From a checkpoint of a small masked spectrogram model: encoder patch size [16, 8], encoder width 192.
Rows from block 3 of the encoder of a small masked spectrogram model, named by matrix and row number. Rows with one number within an expert belong to one neuron, the router's apart. Each number is 200 + 40 x the weight over its row's rms, rounded and kept within 0 to 999. All counts start at 0.
Before each expert's rows are labels from the 100 clips, of 14848, where the router gives the expert most weight on average: "strongest on" is what is common among them. Only what is clearly more common there than usual is listed. The data: two synthetic voices taking turns or overlapping, over music, noise or silence. In brackets: how many of the 100, against the usual share in percent.
# router: slot weights (encoder.blocks.3.mlp.router.weight, 64x192), inputs 0-95
# gate: expert gate (encoder.blocks.3.mlp.gate, 32x96x192), inputs 0-95
# up: expert up (encoder.blocks.3.mlp.up, 32x96x192), inputs 0-95
# down: expert down (encoder.blocks.3.mlp.down, 32x192x96, transposed), outputs 0-95

# expert 23
strongest on: second voice: none (61 vs 20.2); first voice: child-like voice (59 vs 25.3); vacuum cleaner (26 vs 3)
router.46,148,127,198,235,154,179,214,196,146,243,188,189,167,186,208,209,260,237,163,171,178,181,227,244,221,212,280,139,177,162,161,172,160,211,154,229,231,234,243,173,196,203,240,213,209,273,155,215,192,226,226,234,227,179,167,205,192,196,258,212,228,209,183,80,238,240,237,271,216,192,219,247,251,203,222,138,257,239,173,145,229,152,115,205,272,165,250,174,198,209,207,230,210,258,153,204
router.47,131,128,167,180,169,121,229,166,178,232,152,209,196,243,182,177,213,144,187,199,156,204,131,224,225,199,245,130,128,119,193,204,191,202,144,252,215,192,244,208,170,219,262,249,154,222,129,234,210,229,188,330,222,173,213,210,164,140,219,243,233,243,230,176,190,185,270,235,212,287,141,241,217,191,205,274,181,230,234,142,134,101,123,183,202,179,227,203,150,193,185,239,191,252,124,185
gate.0,199,270,242,147,184,206,144,280,194,217,190,135,134,141,155,196,200,210,226,202,236,204,274,161,181,157,192,215,248,202,259,235,221,180,259,173,145,220,202,208,236,172,192,195,225,230,239,141,188,133,170,148,258,151,170,238,176,216,164,219,199,192,196,238,155,155,184,126,197,167,207,205,195,221,235,194,184,119,170,248,218,189,307,119,179,223,117,212,272,290,234,217,144,181,233,299
up.0,163,209,230,256,137,175,137,216,241,254,200,185,186,198,182,195,149,163,188,193,168,170,199,215,167,215,240,137,206,311,246,134,211,218,244,186,203,188,202,219,232,212,281,208,200,199,256,198,266,211,239,197,206,253,180,197,181,310,193,203,319,209,169,187,251,191,191,191,197,173,163,210,206,181,187,237,136,103,195,180,169,254,166,190,156,305,231,158,194,270,241,210,75,89,240,222
down.0,158,166,181,205,191,139,202,196,190,169,249,114,146,158,159,203,152,192,253,291,160,147,213,223,123,191,167,169,199,227,185,188,254,148,213,122,207,147,160,106,231,244,257,156,165,300,153,269,265,210,211,193,158,189,164,226,290,254,215,214,180,178,220,273,175,255,190,233,190,220,190,252,163,194,217,177,236,186,198,158,196,201,195,176,169,150,224,219,251,158,180,217,137,132,252,227
gate.1,200,229,248,288,301,173,74,198,277,197,194,188,225,204,216,166,150,255,228,224,247,268,173,224,179,186,145,230,263,165,233,247,222,149,260,219,182,174,184,207,194,262,140,116,140,250,253,270,210,180,164,189,121,157,213,223,259,201,195,170,154,218,209,211,187,171,222,141,227,113,190,183,145,173,162,218,239,191,196,255,133,179,217,141,229,202,204,151,206,212,140,186,195,197,199,220
up.1,191,165,192,249,211,231,196,208,120,201,237,270,210,245,207,147,224,216,176,214,193,242,176,164,204,181,223,223,200,175,152,153,128,208,248,133,165,222,213,129,252,160,205,198,186,140,147,174,206,312,274,207,216,172,244,230,207,104,223,241,230,234,236,124,202,157,257,245,196,255,203,149,187,164,213,166,223,248,152,159,238,163,175,286,227,321,237,179,254,151,135,167,235,282,153,183
down.1,194,247,261,220,203,210,128,194,176,178,204,189,197,173,223,149,203,128,222,199,200,195,209,180,185,207,187,220,195,155,222,232,184,224,301,257,251,167,209,200,170,219,197,156,216,129,169,191,138,168,238,248,147,234,254,134,269,126,198,185,210,269,225,169,160,260,181,220,154,216,182,165,154,308,226,228,126,149,177,290,222,158,270,223,252,294,196,277,191,128,177,238,179,141,265,265

# expert 11
strongest on: background: none (100 vs 33.3); second voice: none (99 vs 20.2); quiet level (62 vs 28.8)
router.22,186,208,227,166,254,242,225,238,148,240,137,219,282,211,209,201,240,193,204,236,187,155,242,220,118,275,157,220,197,221,223,190,185,179,139,156,181,173,238,210,233,107,210,148,247,183,197,184,178,274,212,182,150,242,222,157,240,198,156,166,247,219,134,150,237,205,189,213,186,216,243,214,216,186,309,131,195,156,233,222,178,188,211,244,259,240,232,210,246,196,207,219,181,168,321,139
router.23,231,130,120,189,187,184,118,253,194,132,165,198,242,204,223,148,177,139,148,168,219,179,287,226,216,229,280,185,153,248,195,161,191,210,242,171,207,230,205,178,286,237,214,160,206,216,88,165,224,259,204,220,239,224,197,202,267,219,241,225,222,167,215,205,112,242,172,186,232,201,224,176,168,166,192,223,253,190,167,239,224,165,233,247,153,203,211,187,223,122,203,202,145,191,174,228
gate.0,155,98,236,154,193,154,182,178,213,173,169,121,222,240,251,245,197,270,213,183,193,205,217,224,190,148,154,120,271,192,259,177,174,167,218,184,234,173,174,148,183,166,189,224,205,160,205,206,236,162,187,180,191,202,164,157,200,214,236,266,237,186,193,150,197,156,189,202,211,225,207,175,232,244,141,225,250,185,136,185,132,162,147,197,208,230,243,218,243,139,219,202,183,261,205,125
up.0,244,274,146,203,215,244,222,218,142,204,218,231,190,144,188,189,216,209,182,227,239,193,184,194,241,264,225,290,159,179,178,233,233,230,129,234,173,202,250,205,222,234,158,201,227,236,193,195,152,211,187,203,215,215,227,223,196,144,193,149,159,263,212,254,180,206,195,216,161,163,187,202,176,200,245,145,135,248,230,205,275,223,311,202,193,164,176,174,159,274,144,215,206,162,206,292
down.0,239,191,198,163,259,169,122,278,133,158,104,212,190,253,214,196,190,148,173,186,171,164,138,201,241,163,249,221,253,123,168,229,119,174,207,247,168,246,172,181,234,179,242,214,227,212,168,191,249,237,102,201,130,182,191,240,186,198,229,183,186,174,180,143,221,173,197,197,137,250,242,158,172,239,179,187,258,241,230,143,197,209,197,220,98,220,275,203,178,150,219,211,206,185,158,211
gate.1,222,236,126,192,194,192,244,157,211,171,144,251,187,192,245,175,230,245,227,247,156,213,222,166,187,92,199,232,246,174,214,205,176,220,308,231,239,231,134,130,175,217,277,131,267,218,93,182,148,226,192,147,197,194,189,168,190,162,206,153,160,226,160,181,188,173,216,209,174,297,240,191,230,227,237,206,244,238,249,147,277,204,200,236,219,115,206,119,253,213,202,147,228,269,221,199
up.1,224,163,233,164,173,190,252,128,208,220,223,190,228,181,159,150,201,159,130,265,273,221,157,169,202,212,180,150,178,96,215,249,177,283,252,230,117,139,224,174,201,227,287,234,140,237,132,194,199,234,206,181,192,238,175,140,182,163,114,165,222,228,146,254,216,187,245,163,139,228,208,216,153,161,228,146,129,192,162,213,101,255,144,216,244,254,207,227,217,243,172,207,170,255,197,158
down.1,205,237,180,210,245,206,152,127,182,233,182,194,199,209,220,244,151,206,190,128,122,184,200,225,174,239,165,126,193,260,210,118,160,168,188,205,254,236,124,294,215,169,151,206,138,147,152,166,174,245,241,203,229,202,269,242,157,238,202,211,264,251,218,180,179,188,165,249,206,244,185,235,211,226,263,200,166,187,205,189,229,278,153,190,202,187,88,227,207,245,251,185,209,234,169,218

# expert 14
strongest on: background: everyday noise (84 vs 33.6); crickets (75 vs 2.4); first voice: child-like voice (52 vs 25.3)
router.28,214,240,281,186,235,219,269,192,107,149,254,206,168,243,187,219,224,144,167,217,266,214,238,193,147,260,142,168,243,110,124,225,247,222,220,209,202,231,187,181,208,168,250,205,192,203,165,101,111,139,137,172,173,223,182,185,162,239,168,261,234,179,241,205,239,192,201,148,185,293,216,220,161,238,140,133,214,220,193,243,201,170,194,226,215,216,232,251,212,208,251,235,179,223,202,184
router.29,232,220,228,207,227,194,246,266,145,171,261,226,208,257,227,184,231,170,168,241,274,146,159,214,208,223,103,206,236,198,163,243,204,178,167,176,201,203,146,127,161,225,167,226,231,261,236,153,165,73,200,158,165,199,107,173,148,159,193,216,193,163,197,242,204,179,231,186,102,265,227,163,164,240,157,131,219,233,183,189,183,212,124,229,178,262,221,205,188,279,239,146,225,252,193,184
gate.10,182,126,218,195,231,248,221,116,189,174,158,181,191,236,212,224,220,216,220,182,219,259,252,216,255,223,194,244,158,251,193,180,199,258,175,226,238,177,214,208,237,83,141,263,194,170,170,172,180,206,171,117,152,247,205,163,168,193,231,193,223,151,197,176,187,208,215,273,189,205,273,193,233,225,238,196,168,213,194,94,223,238,211,199,190,206,270,183,177,201,189,232,296,192,316,241
up.10,212,179,192,159,187,122,139,221,201,194,245,213,219,155,167,181,130,191,248,183,187,187,110,167,188,227,235,205,187,159,158,217,176,243,165,273,220,190,250,207,238,238,138,137,121,237,217,207,204,233,199,195,129,137,248,142,179,289,233,194,230,209,157,236,159,151,219,242,187,182,156,225,186,186,157,263,221,216,197,237,165,121,169,158,167,155,239,233,177,150,184,164,204,198,145,265
down.10,198,119,174,202,187,150,260,185,230,151,157,152,239,245,176,219,293,201,174,161,160,258,203,163,190,233,138,164,192,189,199,185,205,210,173,232,243,219,176,280,183,131,139,193,176,144,201,176,170,211,259,187,204,233,215,206,179,191,191,216,261,218,192,200,179,167,190,204,209,234,254,184,117,218,271,265,211,214,262,237,231,240,217,227,227,180,176,161,165,178,173,179,280,183,217,199
gate.11,131,210,183,128,214,208,172,209,265,260,186,146,149,131,232,230,211,188,225,180,235,244,251,223,225,201,215,214,210,258,220,213,191,232,149,175,217,201,241,201,320,150,273,266,245,208,238,179,187,159,146,161,185,186,168,220,127,192,174,261,138,197,209,210,199,253,240,221,199,208,221,209,151,196,155,150,286,153,215,161,172,240,240,178,226,208,137,110,198,224,171,267,174,147,213,225
up.11,206,264,226,117,237,220,152,266,216,210,183,191,231,248,200,207,210,74,213,176,200,217,180,173,154,219,200,175,223,210,211,204,174,256,145,149,174,111,262,238,250,223,215,108,298,224,184,219,256,113,207,171,230,233,193,262,133,200,191,213,191,256,209,131,179,178,182,153,134,173,135,191,165,221,182,171,167,214,172,166,214,211,190,226,160,262,202,124,108,268,259,301,147,194,204,188
down.11,208,164,202,277,145,161,186,211,220,142,187,206,266,195,220,228,227,117,182,219,118,227,203,205,260,192,186,168,191,228,225,208,245,175,209,150,246,215,282,225,194,172,209,225,242,254,258,156,195,212,206,216,268,155,162,149,249,220,172,248,149,191,176,128,156,178,195,141,224,234,294,201,144,170,250,165,210,214,214,180,193,165,180,130,177,174,152,139,242,234,115,197,181,210,212,157

# expert 30
strongest on: background: everyday noise (96 vs 33.6); rain (67 vs 2.5); second voice: none (59 vs 20.2); electric buzz (25 vs 2.5)
router.60,231,195,218,172,222,221,188,177,239,201,193,196,206,191,166,235,156,188,230,258,173,221,216,312,213,192,186,177,228,207,213,229,212,192,189,199,188,208,162,226,177,191,216,211,250,208,135,159,203,193,182,219,187,250,206,242,230,168,208,168,181,230,262,232,211,170,195,195,211,206,252,213,112,161,250,182,221,179,173,249,197,157,172,183,223,178,211,202,149,170,193,206,203,245,179,199
router.61,238,188,220,176,238,232,233,260,168,174,187,208,281,208,160,243,205,212,213,229,195,237,219,221,176,188,167,258,207,253,198,213,138,166,174,200,185,175,212,172,154,187,136,206,126,196,247,156,186,169,203,165,137,146,171,130,232,247,202,231,182,151,218,255,169,207,245,173,135,223,296,231,257,250,243,196,217,244,259,215,169,240,187,189,183,244,254,253,170,201,220,184,259,246,267,174
gate.0,181,215,199,244,225,216,141,200,196,265,190,265,129,181,285,229,173,158,182,179,197,185,205,221,159,192,154,247,191,124,221,122,224,107,199,198,289,211,234,214,196,238,231,199,213,196,198,207,255,192,184,276,226,236,256,242,258,170,186,186,241,167,233,160,255,169,190,165,207,157,183,112,127,202,216,214,129,213,222,249,174,210,247,219,287,209,165,213,168,179,228,190,206,244,221,169
up.0,227,229,173,200,157,172,226,185,213,190,188,321,173,228,267,150,185,131,199,222,238,173,235,211,225,164,266,211,185,256,247,262,200,236,205,167,172,199,125,245,168,202,179,177,240,185,187,187,233,174,223,202,226,196,163,221,192,288,218,164,247,137,219,165,164,163,225,124,253,208,203,247,257,174,216,252,244,111,227,161,161,191,156,271,126,176,193,200,224,159,165,241,140,142,156,203
down.0,182,142,189,213,253,225,239,141,256,254,222,193,225,245,181,159,164,172,221,200,168,163,236,186,156,245,200,179,205,214,133,145,244,214,187,248,132,88,192,155,228,136,205,219,153,160,229,260,182,220,175,172,154,201,218,211,187,267,189,201,235,226,194,212,181,202,183,215,223,172,157,196,202,215,147,175,182,190,185,182,189,203,157,137,158,216,210,244,245,168,223,117,226,153,129,129
gate.1,205,230,107,210,165,160,199,128,195,195,180,210,175,160,214,170,148,244,208,241,195,204,249,205,218,124,261,178,191,169,228,166,215,266,222,135,193,233,176,226,218,180,257,140,218,172,150,202,278,174,183,189,225,191,121,195,173,206,240,192,215,166,209,113,217,158,187,159,217,214,217,186,135,164,97,243,277,111,143,169,173,173,126,176,169,123,268,160,237,220,203,219,227,229,195,240
up.1,185,172,245,222,206,151,193,298,147,253,223,259,159,205,213,207,168,178,215,119,180,163,159,194,224,257,183,233,148,178,207,206,200,166,194,216,236,197,187,193,168,262,179,239,139,203,285,264,264,187,312,263,310,231,206,196,204,146,169,204,246,205,216,235,92,199,148,237,224,130,161,144,242,245,290,223,182,226,193,213,226,192,234,225,242,267,178,238,151,171,230,178,148,159,209,180
down.1,161,167,158,173,267,240,213,180,196,253,190,216,200,227,171,241,150,202,238,202,144,188,232,179,163,185,212,156,201,104,112,164,151,154,167,170,172,193,136,144,183,215,183,197,169,182,154,207,220,192,210,199,146,213,176,268,175,204,208,205,237,200,247,226,225,214,170,164,239,222,183,214,212,118,157,202,227,175,210,158,200,176,150,168,141,117,292,165,269,164,268,188,277,177,195,213